A small image denoising model, trained from scratch.
Model: 14.4M parameters, 40-pixel images, arch unet, norm groupnorm, widths [64, 128, 256, 256].
Data: trained on dashed paths with two dots that lie on the same path or on different ones, 73750 training examples, 5.8 epochs.
Rows from block 9, named by matrix and row number. Rows with one number belong to one channel. Each number is 128 + 32 x the weight over its row's rms, rounded and kept within 0 to 255. All counts start at 0. After the name is the row's rms in percent of the matrix's.
# convs0: first 3x3 conv (model.decb.0.1.convs.0.weight, 256x256x3x3), inputs 77-83, a 3x3 kernel for each
# convs1: second 3x3 conv (model.decb.0.1.convs.1.weight, 256x256x3x3, transposed), outputs 77-83, a 3x3 kernel for each
convs0.134 089 [186 174 115 158 150  72 156 135 118  90 127 150  91  86 132 132  79  89  75 139 133  90 155 139  99 140  94 122 132  83 109 125  64 132 134  60 135 161 198  85 124 117  88 135 132  78  40 178  80  39 159  83  70  96 122 122 153 117 130 134 119 126 127]
convs0.135 093 [ 74  95 133 183 149 163  97 147 157 154 111 174 203 141 194 233 193 244  74  92  83  60 123 105 127 141 139 125 113 158 153 133 142 101  99  91  73  79  58 116 113 115 124 127  99  85  79  81 103  99  96 154 165 122 152 131 155 132 110 137  97  99 110]
convs0.136 101 [107 125 167  79  94 147 141 140 186 118 126 133 152 176 168 117 119 132 151 158  77  96 127 147 113 159 126 109 125 160 143 155 156 163 220 223 148 120 134 108 103  99 128 148 161 136 108 182 156 150 168  36  22  17 182 170 146 136 157 124 167 154 187]
convs0.137 093 [ 94 116 181  80 119 108 141 113 110 151 117 198 142 169 223 124 132 180 101 181  88 109 153  75 114  99  83 143 171 119 152 136  73 191 129 148 135 132  97 164 127 122 124  71 134 129 100 152 122 125 120 142  81 122  88 100 148 134 140 150 126 111 168]
convs0.138 104 [ 28 127 184 106 144 195  82 134 122  81 157  88 128 142 124 138 179 125 124  97 138 180  98  52  95  72  60  79 175 199 179 160  96 191 169 109 140 189 108 107 115  94  98 113  80 120  95 117 105 108 104 144 148 127 120 147 118 136 130 133 124 133 134]
convs0.139 096 [ 80 115 194  72 113 123 210 100 110 110 160 149  67 149 197  85 133 182  59  47 127 121 164 215  87 119 150 184 136 145 172 139 109 224 146 106 162 147 106  75  81  41 100 100  42 186 173 110 132 102  84  58  48 110 151 140 135 141 134 162 163 118 145]
convs0.140 093 [167 154 171 153 145 115 110 133 135 160 106 115 151 110 153 126  66 183  98 166 142 153 142 102 111 117 137 129 139 121 134  86  95  86  60 155 136 102  71  99 107 100 160 122  65  79 133 227  71  61 155 141  50 100 113 140  85 126 147 130 138 135  99]
convs0.141 103 [117 143  60 140 169  90  91 118  95 149 121 141 113 127 181 162 116 169 152 137 154 185 154 150 121 117  91 228 140 157 190  91 115 210 140 142  68 124 148  70 106 148  66  85 122  79 139 126  97 109 139  93  88 123 163  93 146 165 108 130 162 157 165]
convs0.142 096 [145 138 102 124 128 110 151  97 101 113 115 134 179 123 153 195 168 134 147 144 160 106 115 109 150 174 198  74 163 144 135 143 174 216 184 214 128  99 117 137  97 139 124 139 122 118 121 164 157 145 147 168 132 103 115  99 136 132 132 147 118 101  98]
convs0.143 104 [178 152 102 112  88  70 133 151  97  58 115 178 133 148 181  84 115 197  94 114 133 138  67 122 164  84 164 134 157 230 124 177 226 222  62 111 173 112 100  86  95 147 116 109 108 113 132 124 129 154 141 119 134 156 137 114 127 164  99 157 143  96 114]
convs0.144 092 [198 145 157 172  94 171 131 125 163 123 138 114 110 150  84 115 153 106 131 134  80  92  67  82  70  62  61 177 145 109 195 116 127 151 140 128 115  70  58 163 107  80 114  68  76 141 143  35 134 117  64 146 158  98 115  98 130 100 108 110 107 128 117]
convs0.145 097 [ 73 165 147 111 155 141 103  90 111  93 167 190 122 117 157 144 127  88 144 174 142 172 115 141 149  83 160 173 188 127 136 171 143 114 162 114 106 127 123 145 140  72 157 178  84  90  78 116 140  93 105 180 129  97 155 182 127 150 149 145 129 145 136]
convs0.146 108 [143 100 124 169 228 165 115 128 122 149 169 165 125 145 147  61 154 156 133  92 167 129 112 120 126 112 114 115 106 145 122 130 137 160 115 102 154 139 148 150 130 146 154  77  79 109 156  97 124 140 120 108  74  83 155 165 158 116 114 142 134 131 150]
convs0.147 096 [ 95 176 175 120 148 181 134 170 189 104 219 158  93 181 139 128  79 141 122 154  93 202 128 116 156 168  95 123 149 179  90 126 244 129 146 103 153 143  97 151 171 121 140 147  98 123 157 116  95  94 102  81 143 120 146 134 123 109 118 129 126 131 158]
convs0.148 097 [100 140 136  53 113 119  79 200  43 135 157 207 119 175 187 138 163 124 195 151 102  89 166 145 121 102  92 139 108 138 132  89 111 113 167 140  35 124 113 115 104 115 118 131 157 171 204 174 154 124 191 141  94 155 119 119 152  93 140 114 141 162 129]
convs0.149 095 [161  54  73 201 126 129 190 132 113 145 111 104 155  94 128 123  87  99 165  73  56 150 121  89 134  67  46 149 197 170 203 188 142 164 140 108  33  82 147  61  93 169  82 124 184 169 141 221 126 185 207 129 153 154 161 139 172 170 155 160 184 137 160]
convs0.150 103 [166 167 146 101 122  83 108 141 132 142 122 150 131 159 148 110 109 136 109 132  53 128 164 170 150 119 128 121 141 131 107 206 163  36 117 103 126  92  82  82 102 182 105  83 134  97 156 173 129  68 190 114  84 101 130 180 118 136 136 134 154 177 143]
convs0.151 095 [109  90 157  94 167 139 124 148 173  85 177 203 124 153 131 147 160 128 121 101 149 169 140 160  79 109 151 101 130 167  61 114  66 111 160 139 158  99 147  82  64 112  69  41 114 184 129 177 115 127  83  53 111 127 148 117 127  96 134 114 128 107  80]
convs0.152 094 [128 149 115 109 137 110 122 171 141 114 117 126 150 167 111 131 111 140 129 148 119  98  98 111  54  64 105  34  38  78 176 156 141  46 122 140 164 110 144 147  88 100 152 110  62 108 170 174 105  91  80 121  34 112 168 131 120 141 122 107 133 149 145]
convs0.153 098 [ 92 167 113 154 153 142 127 171 148 118 167 164 148 153 176 177 183 222 143 105  66 144 115  73 144 137 171 212 176 163 145 101 113 104 142 105  49  89 164  84  66  89  88  82 102 127 118 125  70 106 159  50  65 106 136 157 112 164 117 110 116 119  99]
convs0.154 095 [121 161 152  65 138 144 111 158 173 157 135 164 110 111 136 176 139 132  91  98  93  75 129  87 102  96  61 210 150 195 103 135 172 115 178 185 113 112 128  81 135 123 120 153 155 122  55 125 180 103 200 137  87 198 160 172 143 128 136 128 164 142 111]
convs0.155 093 [137 139 137 125 156 149 156 165 121 140 144 139 136 128 140 147 189 125 112 123 106  77  88  89 108 113 102 114  29 123 123 139 169 134  89 128 136 134 137  91  81 107 108 101 129 124 155 113 146 157 169  68  92 154 146  93 123 128 121 100 143 137 106]
convs0.156 115 [103  88 121  86 123 183  85 135 114 161 171  88 114 118 139 166 153 147 129 134 129 162 134 114 128  94  80 122 178 134 110  76 158 169 130 128  79 124 152  69 121 130 104  72 149 127 125 151  89 122 157  80 102 121 127 146 138 111 127 138 115 127 142]
convs0.157 101 [189 205 106 170 133  59  77 138 104 167 180 143 176 134 133 104 170 193 165 149 113  88 117  67 128 118  82 100 101 217 147 102 151 124  77 157 142 104 124 127 123  76 110 139  78  31  71 208  75 141 163 163 181  92  99  69 123 109  72  48 124 125  81]
convs0.158 095 [143 175 114 149 136  85  81  99 151 179 198 123 164 190 115 158 124 107  70 118  84 125 136 130  26  90  77 141 190  82 183 177 113 142 212 139 154 106  65 155 100 140 154 169 153 163 126  82  83  93 105 145 196 189 133 148 103 143 134 133 141 155  85]
convs0.159 097 [138 141 127 136 172 118 154 165 136 116 205 145  92 221 185  66 166 213 102 104 147 102 119 125 119 159  96 163  80 140 133 171 162 181 125 114  89  93  81  26  84  93  71 145 146 153 133 215 137 116 184  50  71  28 117 126 133 108 113 106  96 145 121]
convs0.160 104 [178 190 152 177 161 115 190  98 133 172 152  77 138  87 119 173  88 143  89 152 136  98 114  89  63  63  74 156 151 145  91  69 116 134 154  75 102 103 110 138 206 241 172 176 182 176  74 129  91  88 131 102 135 166 119 124 122 145 157 141 161 124 167]
convs0.161 095 [151 139 113 151 159 105 157 144 153 118 182 121  53 125  75  39  76  79  94  89  67 121 155 105 155 157 164 132 143 136 142 129 164 158 128 145  64 170 103  96 169 109  71 181 171 171 143 152 129 178 195 153 120 149 146 120 144 125 109 109 149 120 124]
convs0.162 094 [103  83 141 177 195 151 127 107  96 186 158 152  80  81 107 146 100 120 158 152 179 131 105 138   9  10  68 112 181 167 170  90 120 122 119 139 112 157 148 106 141 141  94 146 148 195 119 107  51  77 145 172 184 236 143 119 138 118 109 187 123 125 142]
convs0.163 101 [133 151  97 111 196 117 121 159  71 112  38  62 109  62  72 115  56  83 148 116  74  84  85  93 122  88 112 143 145  76 112 137  78  92 155  95 153 172 135 158 169 123 162 142 125 137 113 225 101  80 195  87  79 182 123 128 156 112 130  91 112 140 139]
convs0.164 098 [149 168 129 181 152 170 143 132 136  99 128 131 135 146 139 139 205 129 220 164 119 148  92 108 158 160 100 107 102  63 172 142 132 176 128 125  88 126 133  46 102 113  63  90  95 108 163 197  71 129 158  90 145 142 136 149 108 124 107  73 110 143  95]
convs0.165 104 [123 119 148  73 143 144  66 120 116  46 112  51  55  83  26  57  52   0  90  96 122  87  93  94 100 139 101 133  84  90 137 119  89 120 157  87 136 160 174 140 200 195 130 169 137 124  95 132 128  98 111 141 152 171 104 138 152 103 124 164  84 121 142]
convs0.166 105 [181  97 135 130 133 107  75 150 100  75 134 148  44  87 128 118 130 156 119 154  62 178 104 124 177 103 156 157 117 131 167 110 134 169 188 177 178 127 134 182 174 185 248 144 161  72 116 129 147 133 169  93  88 166 153 137 131 133 132 141 165 112 129]
convs0.167 096 [186 214 161 165 165 165 180 129 166 119 173 158 168  97 118  92 108  87 151 139 123 134 145 106 138 111 118  95  56  94  90 101 120 125  82 112 134 149  70 166 168 108 145 166 104  87 107 159  75  77 182  94 138 188 142 128 130 142 153 160 151 143 140]
convs0.168 091 [ 71 101 140  91  61  92 153 205 171 163  95  70 161 108  63 181 108  95  88  91  75 133 146 154 174 220 205 106 137 157 122 126 161  83 100 181 158 174 146 167 136 151 137 156 127 161 175 183 168 135 116 124 119  96 133 176 157 135 132 148 132 143 134]
convs0.169 100 [122 110 170 122 100 137 135 108 141 137 176 103 112 161  40 102 155  86  97  64  97 129 141 145 117  49 122 184 170  99 178  83  83 137 130  75 124 122 115 110 111  90 157 152 122 128 129 111 108 111 107 155 179 108 128 134 103  99 113 108 132 110 107]
convs0.170 105 [133 117  79  75 121  86 124 126 104 149 100 118 138  88 133 179 153 182 152 126 141 153 137 141  87  84  79 139  84  93  97 133  93 100  80  60 154 111 137 129 112 134 106 125 169 172 122 215 194 133 148 202  86 124 118 136 130 104 109  91 138 114 130]
convs0.171 106 [118 166 134  82 117 193 117 150 173  56 107 227  75  61 164 135 116 193 171 155  92 143 130  71 135  57  39 145  99 128  92 180 136 146 138 140 129 214 255 113 189 250  50 148 181 118 126 170 111 101 136 112  58 116 123 141 160 122 137 166 127 123 158]
convs0.172 105 [114 108  77 108 122  77 142 130 119 162 172 201 159 164 209 180 174 201  54  65  47 112  86 114 150 138 156 137 152 153 157 195 186 135 147 173 101 131 101  96 104  81  90  85  73 130 164 158 161 176 143 202 187 183 124 125 125 110 123 110 119 114 106]
convs0.173 106 [ 95 216  94 205 255  72 202 127 105  99  94 105 136 138 140 130 173 145 101  81  73  82  96 107 106 129  96 113 112  76 167 102  76 149 140 115 135 119  71 151 171 141 126 115 133 114  82 171 119 120 152 106 123 124 107 153 104 140 179 138 105 122 101]
convs0.174 105 [ 95  99 117 150 135 153  70  76 110 163 111 122 150 142 136 151 103 138 155 153 167  96 106 108  86  63  55  84  92 115 154 123 168  55  40 119 166 119 127 142 142 147  95 105 113 164 204 165 128 136 107 146 167 135 129 133 156 127 116 135 117 104 136]
convs0.175 108 [153 167 143 121 101  98 102 114  93 138 137 173 125 114 144 141 115 111 112  98  87 103 107 116 107  84  84 195 181 154 105  95 105  41  24  79  81 117 126  90  98  97 116 124 116 132 150 161 144 111 113 175 145 134 121 116 123 120 122 115 111 126 118]
convs0.176 106 [124 126 183 168 153 139  78 189 103 140  82 166  91 105 120 113 127 116 125 109  83 125  93 129 123 123 116 127 182 151 151 146 180 179 160 240 104 131 164 165 163 196 157 178 220 160 126  69 192 109 110 171  70 193 144 162 177 171 174 194 135 193 196]
convs0.177 117 [120 112 136 128 135 123 111 118 145 123 104 148 120 122 132 129 115 127 143 132 140 103 102 136  97 130 121 121 140 102 148 138  65 151 160 151 129 103 108 127 164 122 132 131 110 141 125 133 152 140 140 135 169 153 127 123 130 145 136 129 123 127 141]
convs0.178 107 [144 157 141 183 159 124 166  95  38  94  99 149 151  69 107 178  48 125 154 111 171 117 145 161  89  75 168 119  97 225  99 141 177  97 212 212  81 126 193 152 117 132 176 110 140 155 123 119 132 153 108  84 159 140  93 121 157  99  82 159 103 122 162]
convs0.179 106 [156 110  89 117  97 120 110 144 134 158  89 160 112  94 131  91 129 118 153 109 133 170 119 155 115 113  82 182 207 130 105 145 191  96  32 102 111  95  94 120 159 126 134 169 142 145 223 127 162 169 111 137  70  90 130 149 128 200 189 130 121 133 122]
convs0.180 110 [123  72 204 146 145 220 144 130 131 140 130  94 158 118  90 103 111  99  81 121  95 102 147 136 122  82 134 103 131  81 106 161 148 204 120 123 118 105 131  80 101 178  78  69 129 132 191 125  95 148 114 147 155 173 123 147 134 119 115 153 127 122 122]
convs0.181 100 [152 145 112 153 126 134 145 188 170 164 185 238 130 138 143 140 139 160 130 133 155 141 198 165  69  77  56 104  65 109 177 175 147  93 135 130 170 147 156 179 150 162 157 126 132 144 191 190 110 125 141 151 161 179 103 139 126 127 133 108 102 143 109]
convs0.182 102 [153 175 165  93  73 121  89 110 125 127 154 143 131 146 175 100 100 111  97 118 107 141 110 111 119  90  85 111  92 113  64  49  49 141 160 171 109 148 138 118 139 129 149 142 153 150 142 122 178 169 160  91 117 157 134 141 137 121 115 104 154 155 124]
convs0.183 101 [109 174 132 188 151 121 105 133 122 116 133 127  81 120 135 152 171 158 138 117 138 128 106 103 112  69 109 138 167 193 114 124 143  57  89 117 115 138 138 163 184 140 105 148  97 170 115 108 151 121 117  69 125 112  98 111 108 145 130 129 146 160 153]
convs0.184 097 [229 208 191  91 127 136 196 149 208  85  81  77 144 117 127 167 139 173  78  72  89  60  76 103 149 104 173 148 189 193 110 138 152 136 147 160 172 168 110 131 123 116 161 109 102 136  77  67 164 136 142 163 101  88 151 128 129 137 116 127 122 120 139]
convs0.185 104 [ 67  88 141  87 125 165 136 125 162 154 164 186 118 145 204 119 124 142 127 138 155  91 111 128 128 149 140 118 112  94 158 152 121 167 153 112  96  87 159 101  61 153 135  99 155 118  88  77 118 165  87  87 151  69 140 145 124 129 153 108 139 143 131]
convs0.186 106 [166 118 134 166 123  98 161 222 165 104 119 146  76 112 124 163 166 113  83  92  72 178 132 135 170 151 154 142  98  64 161 121 142  98  74  57 198 132 155 132 109 115 203 158 157 165 171 145  97  86 160 104 100 144 153 143 165 136 123 139 104 112 112]
convs1.134 094 [141 129  91 118 132  98 118  95  60 175 152 144 181 158 118 196 142 116 133  47  74 119  61 157 148 100 190 128 148 115 142 176 155 129 150 155 129 153 115 105 173 131  51 162 127 138 135  74 163 156  70 151 186  74 162 104 177 162 123 196 181 128 111]
convs1.135 104 [187 179 148 189 117  87 199 165 132 106  97 132 116  97 139 102 114 189 150 152 128 145 148  96 179 159 156 110 135 114  78 140 149 183 179 181 107 130  98 157 170 169 120 153 177 121 122 156 108  90 155  87  97 183 123 126 139 121 148  83 171 114  85]
convs1.136 089 [145 150 152 117 101 136 133 115 166  89  89  84 144 132  94 107 115  88 190 162 154 188 156 131 118  77  64  97  92  97 113 125 131  62  70  84 127 135  86 161 164 120 105  80  59 109 115 133 156 154 180 121 122 158 124  99  98 140 156 159 129 118 140]
convs1.137 062 [184 173 119 183 189 120 142 142 120  68 100 127  30  67 106  79  80 112 149 133 196 147 143 176 143  98 134 156 165 162  96 109 110 129 165 111  97 207 198  93 140 159 102 116 152 135 108 122 113 132 130 158 116 138 118 139  79 135 162 103 125 151 128]
convs1.138 097 [ 82  72 109 107 124 151 118 112 168 132 153  90 117 119 104 159 147 135 182 129 118 154 128 105 124  95 109 128 170 187 140 188 204 102 114 135 165 123 103 168 116 151 153  99 126  99 110  88  86 145 137 127 148 143 113 102  91 104 109 171 116  61 136]
convs1.139 060 [100 161 117  95 175 133 127 133 110  99 101  78  86 106  75 107  95  48 101 127 143 119 113 169 154 155 146 160 215 139 118 130 116 157 152 121 160 159 121 173 149 124 147 134  92  61 131 109  98 119 111 112 141 118 110 148 135 137 184 217 126 169 188]
convs1.140 082 [134 160 153 155 113  91 184 102 109 177 182 164 168 167 140 141 150 143  72  64 111 121 119 126 118  85 122 156 141 149 162 152 142 154 136 181  97 118 124  92 124 140 118 132 141 163 185  97 127 154  81 139 154  83 106 145 127 137 156 155 118  89 140]
convs1.141 086 [179 162 141 128 140 133 142 156 143 131 166 125 116 153 101 105 142  91 170 205 145 151 239  92 114 179  95 147 185  80 105 170  85  45  91 115 130 156 104 145 165  88 111 146  54 177 101  42 143  98  83 121 105  92  83  86 104 100 138  90 102 170  70]
convs1.142 094 [152 189 186 175 109 133 132 115 126 126 115  96 145 138 117 142 103  83 111 102 108 121 127 149  77  96  66 187 174 159 103 153 158  33  72  79 155 137 135 108 116 121 176 165 173 151 151 129 156 167 142 151 158 151 140 113 142 121 105 111 115 114 128]
convs1.143 092 [102 113 119  75 105  71 105 106 109 119 104 126 130 124 116 148 169 159 146 147  88 154 170 126 151 125 134  72 107 114 104 172 168  91 150 136 144 112  82 135 148 154 120  98 110 174 137  85 167 145  94 164 161 100 101 166 104 126 185 129 101 169 114]
convs1.144 086 [147 150 125 118 165 117  82 137  95  99  75 106  68  92 117 103  91 130 166 138 135 179 167 145 101 114  85 144 143 115  95 133 129 103 114 102  89 104 107  90 121 115 134 150 158 153 209 171  93 154 151  86 199 163  96 103 138 146 151 154  84 155 146]
convs1.145 078 [153 126 144 124 118 153 150 112 154 135 132 122 100 106 138  91  72 121  99 185 193 158 130 182 101  60 115 139 196 209 124 139 139  76 103 112 109 115 142 129 126 181 163 122 197 111 129 159 129 102 140 143 107 149 138  88 164 149 114 147 146 118 141]
convs1.146 103 [164 168 163 195 170 101 121 112  91  96 100  77 113 134 108  84  98 109 121  82 103 144 130  81 115 163  83 162 149 127  78 145 158 177 146 139 112 111  65 127 114  79 130 121 116  93 112  90  89 143 137 108 130 117 140 120 148  92 145 103  97 153 110]
convs1.147 104 [108  71  98 144 106 137  68  96 146  81 140 150  42 125 130  29 125 135 133 144 127 181 147 114 132  79  88  88 162 164 112 198 177 113 148 139 155 100 143 170 126 197  94  91  92 129 109 215 171 141 197 173 170 138 162 142 119 161 134 156 128  86  79]
convs1.148 081 [ 80 141 161  83 127 123  78 166 123 104 137 117 140 147 146 111 129 159 171 195 181 111  99 146 108 135 149 131  87  77 111 153 139 142 117 142  99 142 135 143 137 142 107 100 157 130 157  66 158 117  85  88 124  82 142 119 117 140 183 129 127 168 121]
convs1.149 089 [104 136 110 128 122  94 158 108 101 146 104 103 145 135 111 149 118 112 159 135 139 169 112  98 164 143  88 132 128 172  62  54 116  66  65 128  72 130 110 107 172 118 139 158  92 163 122 130 178 154 119 134 148  93 114 143 115 111 125 130 104  67 163]
convs1.150 082 [150 130 105 167 104 126  93 139 132 149  97 129 110 106 116 149 147 115 159 126 124 104  68 171 150 105 158 146 148 112 104 120 148 112 158 150 113 117 189 101 112 164 131 151 125 123 112 103 148 111 138 130 143 171  93 116 146 132 113 145 159 185 140]
convs1.151 062 [149 104 130  97 120 145 149 146 130 116  98 152 120 114 122 113  99 143 135 148 153 142 127 127 140 190 181 123  91 133  92 125 146 129 146 183 118 141 130 153 164 112 122 118  91 132 119  88 160 159  98 150 153  92 150 120 176 190 125 169 127 168 119]
convs1.152 094 [110 121 123 139 132 114 118 150  83 132 130  96 108 121 123 117 122 130 145  88 156  75 106 147 101 111 148 154 117 124 180 104 120 103  62  76 120 146 111  82 139 123  80 111 118 128 145 114 111 135 115  86 143 118  99  42  74 118 129 120  85 102  85]
convs1.153 068 [ 97  88 113 124 104 161 166 100 126  97  94 123 133  95  71 143 114  95  61 155 131 107 137  87 141 154 136  78 159 128  83 139  95 165 225 209  94 115  86 197 139 140 122 107  66 140  85 100 130 118  99 134 143 100 179 133 151 126 141 170 128  98 129]
convs1.154 071 [ 78  99 147  80 108 136  78 121 106 148  92  67 163 131 101 152 120 119 116  97 155 180 122 138 195 133 128 166 171 200 124  99 163 168 106 106  70 102 114 106 133 132 105 107 103  97  79  52 108 110  85 148 121  82  86  85 191 165 110 149 139 188 182]
convs1.155 090 [109 128  65 126 148 117 175 193 123 127  83 109 109  97 103 165 107 118 154 147  99 127 111 129 124 162 139  68  76 125 125  97 144 111 118 128 127 170 111  85 147 100 128 125  81 108  93  76 144 115 101 147 103 101  78 104 103 140 141 123  72 153 114]
convs1.156 088 [124 101 123 117 129 160 124 106 143 144 135 140 110 133 141 154 146 140  87 137 128  92 181  90 143  92 158 141 100 127 110 142 153 104 134 151 130 183 175 126  94 212  97 154 141 139 132 107 131 132 129 141 152 122 178 121 129  98 110 171 129 161 155]
convs1.157 071 [109  88 119 113 139 150 103 141 118 115 149 135 121 132 142 134 139 129 140 130 111 160 202 127 110  91  68 168 153 190 111 159 123  78 147 154 128 188 193  76 162 155  87 159 148 186 110  77 154  74  42 140 108 175 188 107 107 152 115 159 130 117 140]
convs1.158 065 [162 138 144 182 135 122 177 106 141 121 131 138  91  83  78  70  89  82 197 164 205 174 112 145 186 121 176 121 123 100 132 142 142 158 167 146 199 133 164 181 136 192 169  96 136 194 116 179 179 136 197 139 150 163 181 116 105 158 119 138 146  83  93]
convs1.159 066 [158 111 160 150 101 148 161 127 133  41  90 136  75 103 179  73 127 151 134 138 138  78  89 113 119 118 139  76  95  78 122 121 113  89 119 144  72 158 154 106 154 171  88 115 123 111  76  84 164 104 117 136  98 115 172 136 172 229 152 168 157 149 121]
convs1.160 063 [157 160  47 174 118  77 121 123 104 116  60  89 127  75 103 153  77 106 134 163 151 164 136 125 106 113  99 177 121  89 144 161 148 150 179 157 109  95 131  94  53 113 125 159 124 114 113 161 108 163 118 125 120 125 148 143 174  84 169 201 107 175 159]
convs1.161 080 [ 74 109 188 105 121 187 136 151 223  90  88 125 118 127 131 103 100 123  45  23  88  56  66 137  57  97 151 117 154 119 162 188 171 123 153 137 150 107  71  87  90  81 146 160 166 137 104 137 141 121 110 129 170 121 115  43 109 151  65  70 106  63  77]
convs1.162 109 [133 143 122 160 119 139 163 138 139 167 155 164 120  97  96 129 106  77 111 130 121 114 118 102 148 156 108 131 181 120 108 115 142 137 117 149 116 116  98  92  91  95 131 120  72 136 139 115 117 116  84 134 134 114  98 121 138  94 117 118 112 120 101]
convs1.163 118 [161  98 104 160 146 143 134 144 121 152 133 173 189 159 173 200 158 170 153 159 168 149 164 180  99 171 141 160 130 153 113  89 140 131 131 142  81 159 103 158 190 144  76 126  75 153 155  78 172 139  64 151 137  58 106 142 120 123 152 136 122 153 160]
convs1.164 084 [ 86  85 137 121 110 112 139 104 158 115 127  97 179 164 152 165 151 133 148 118 127 128 177 169 112 106  74 157 181 146  94 100 117 159 124 152 157 170 134  57  97  80 166 201 180 103 139 103 106 146 135 106 110 119 161 144 134 184 117 155 161 154 144]
convs1.165 116 [ 99 108 144  74  76 118  66  80 113 139 150  99 105 103  53 124 100  70 156 123 168 188 135 156 233 145 164 120  41 105 166  75 112 144 102 109 137 101 154 114  89 126 112  98 104 147  52 114 127  33 132 127  49 126 129 145 123  77 102 148  89  96 132]
convs1.166 091 [188 122 127 169 130 127 209 115 128  77 118 117 100 151 129  89 136 134 149 149  77 141 162 104 109 151 106  80 112  52 128 174 152 146 160 131  99 156 105  98 107 104 113  81 139 116 170  63 164 147  92 134 164  85 142 176 119 116 154 127 105 164 135]
convs1.167 099 [127  82  56 154  83  75 144  89  88 221 171  81 224 165  87 214 160  97 131  52 143 141  97 175 151 110 166 152 112 134 182 169 140 177 171 143 131 136 187 112 155 185 123 118 192 170 169 129 147 124  60 155 128  75 160 150 138 117 113 180 132 121 191]
convs1.168 101 [103  96 100 142 147 163 144 125 139 105 147 166 161 155 150 139 109 121  77  54 117 102  77  94 127 105 105 159 116 143 151 133 136 195 197 172 103  99  84 152 179 138  97  99  73 135  84  94 122 121 130 142 144 122 106 111  90 101  99 109  89 108 110]
convs1.169 128 [107 145 157 130 118 147 107  91 119 121 144  78 109 120  72 109 116  55 140 135 129 130 101 108 154 149 120 129  88 138 129 109 112 115 128 141 137  84  98 206 127 128 125  61  84  41  86 132  63 121 167  67 113 157 141 125 113 151 152 116 153 122 148]
convs1.170 126 [ 61  80 114  64  93 150 118 128 131 107 114  53 154 115  86 122 111 118 180 190 174 116 137  84 140 132  87  54  67  13 143 136 117 125  84  45 100 136  86 111 143  90  77 113 108 108 144  62 143  94  82  96  74 109 122 114  97 160 143 103 123 166 111]
convs1.171 064 [ 95 107  59 192 179 145 127 117  59 106 107 127  96  99 136 144 121 153 113 130 123 104  99 103 122 157 131 142 171 126 111 147  84 147 159 110  73 123 126  42 115 132  28  85 113 153 102 115 121 114 102 108 112  68 195 171 158 184 209 195 104 163 164]
convs1.172 148 [108 129 113 152 163 136 140 162 126  86 120  95  96 104  75 101 118 104 170 140  81 155 159  83 185 191 147 108 136 191 125  92  86 122 110  95 108 133 121 161 173 143 170 184 186 111 125 148  88  91  76 118 102 105 138 134  92  88  94 116 154 128 115]
convs1.173 070 [184 136 158 202  95 181 158 138 177 113 138 172 145 138 173 129 133 130 155 103 127 118 106 103 151 116 137 167  76 133 121 107  95 112 132 126  97 134 139 140 170 166 103 158 147 144 105 143 166 125 139 128 104 146  84 144 161 128 146 200 133  98 154]
convs1.174 104 [ 85 115 117 133 163 149 150 159 124 126 135 166 150 137 162 118 120 150 186 181 181  79 104 156 105 122 135 101  83  61 146 141 101 105  92  55 124  97 119 122  64 101 150 100 147 118 118 109 113 117 108 140 121 127 128 101 106 122 143 106 127 144 138]
convs1.175 136 [148 111 125 184 163 178 117 148 130 122 133 121 103 104 107  83 100  93 117 105 128 102 135 118 112 113 107 148 176 124 107 140  95 107  98 105 166 154 134 138 136 110 129 169 134 172 169 151 145 130 161 128 142 140 110 122 148 147 165 157 169 152 167]
convs1.176 083 [ 46  81  88  14  91  63  60 109  94 110 142 108 115 148 153 144 124 112 152 152 133 111 128  86 140 126  86 157 165 136 125 156 111 166 169 138 108  54  86 129  95 131 113  95 106 133 146  90 147 109 118 147 130 136 152 141 130  89 121  72 108 141 123]
convs1.177 108 [132 171 140  97 111 110 140 117 165 139 108 141 149 118 128 132 123 155  90 147 136 178  76 123  87 101 137 125 103 168 150 155 155 153 113 166 118 133 142  85 112 155  83  82 166 118  95 133 130 112 118 149 117 131 158 145 122 126 156  93 153 136 137]
convs1.178 079 [167 165 116 199 117 100 136 172  88  92 109 134 118 145 140  81 116 128  71 129 107  96 101 102  99  64  69  86 134 135 148 139 173 117 119 104  94 124 112 106 114 109 137 175 147  97  95 168 148 103 108 135 144  71 124 159 146 114 182 145 114 134 115]
convs1.179 078 [132 135 123 126 130 130  66 103  90 153 114 140 133 113 120 170 158 135 179 135 161 132 125 134 134 123 151 115 102 112 123 128 116 157 118 110  83  97 158 122 124 186 149 172 200 151 156 126 163 155 129 148 142 164 125 132 127 131  86 139 116  91 102]
convs1.180 071 [207 170 143 158 195 152  70 110 134 163 143 137 124  98  63 133  99  82 147 181 103 135 111 125  85  61  97  84 134 112 154 183 177 120 118 123  89 145 110 112 129 107 106  79  92 133 159 114 149 126 111 161 120 113 133 127 128 137 170 166 137 165 180]
convs1.181 118 [139 107 124 179 132 127 120 118 143 119 128 138 133 127 149 145 130 165 112 106 116 105  89  90 127 145 152 138 138 149 133  80  88 196 185 188 136 124 132 152 139 132 121  81  81  98 125 130 139 135 140 151 136 132 144 141 136 175 163 105 130 169 154]
convs1.182 132 [134 141 149 105 145 171  84 111 153 105 123 125 148 158 166  82  86 108 168 111 147 199 186 176 122  90  99  47  55  78 106 153 173  64  39  59 187 171 118 164 145 133 195 155 135 148 152 134 142 143 134 118 116 150 103 108 120 135 165 132  99 132 150]
convs1.183 100 [104 130 103 129 107 115 113 143 144 117  91 142  81  91 140 119 157 172 177 156 152 171 191 130 102 149  94 100  73  90 115 123 155  93 169 185 162 105 139 146 146 110 124  98  92  83 121 137  41 111 148  19 121  91 159 195 133  95 119  90  94  91  82]
convs1.184 107 [145 126 134 124 135 155 162 157 135 119 122 145 150 155 157 106 109 116  65  86  80 117 125 141 109 108 101 133  76 134 154 169 165 210 205 191  88 115  97 178 167 146 145 140 104 129 121 142 122 147 141 105 135 127 132 100 111 115  85 131 105 105 144]
convs1.185 128 [140 176  76 167 178  88 128 183  88  61 163 219  59 147 180  70 138 174 137 225  81 117 174  81 103 145 108 146 198 162 144 190 148 123 144  95 119 144 102 115 155 105  93 119  85 164  86 168 140 109 164 135 126 153 138 168 116 117 124 125  89  79  94]
convs1.186 109 [104  86 131 131 169 167 160 152 149 125 124 109 136 110 118 155 110 125  97 159 172 125 129 138 175 144 129 213 180 196 106 112  97 168 160 119 146 148 142 124 102 150  63  76 139 139 111 125 138 103 170 130 123 180  83 138  73  92 130 102 112 136 100]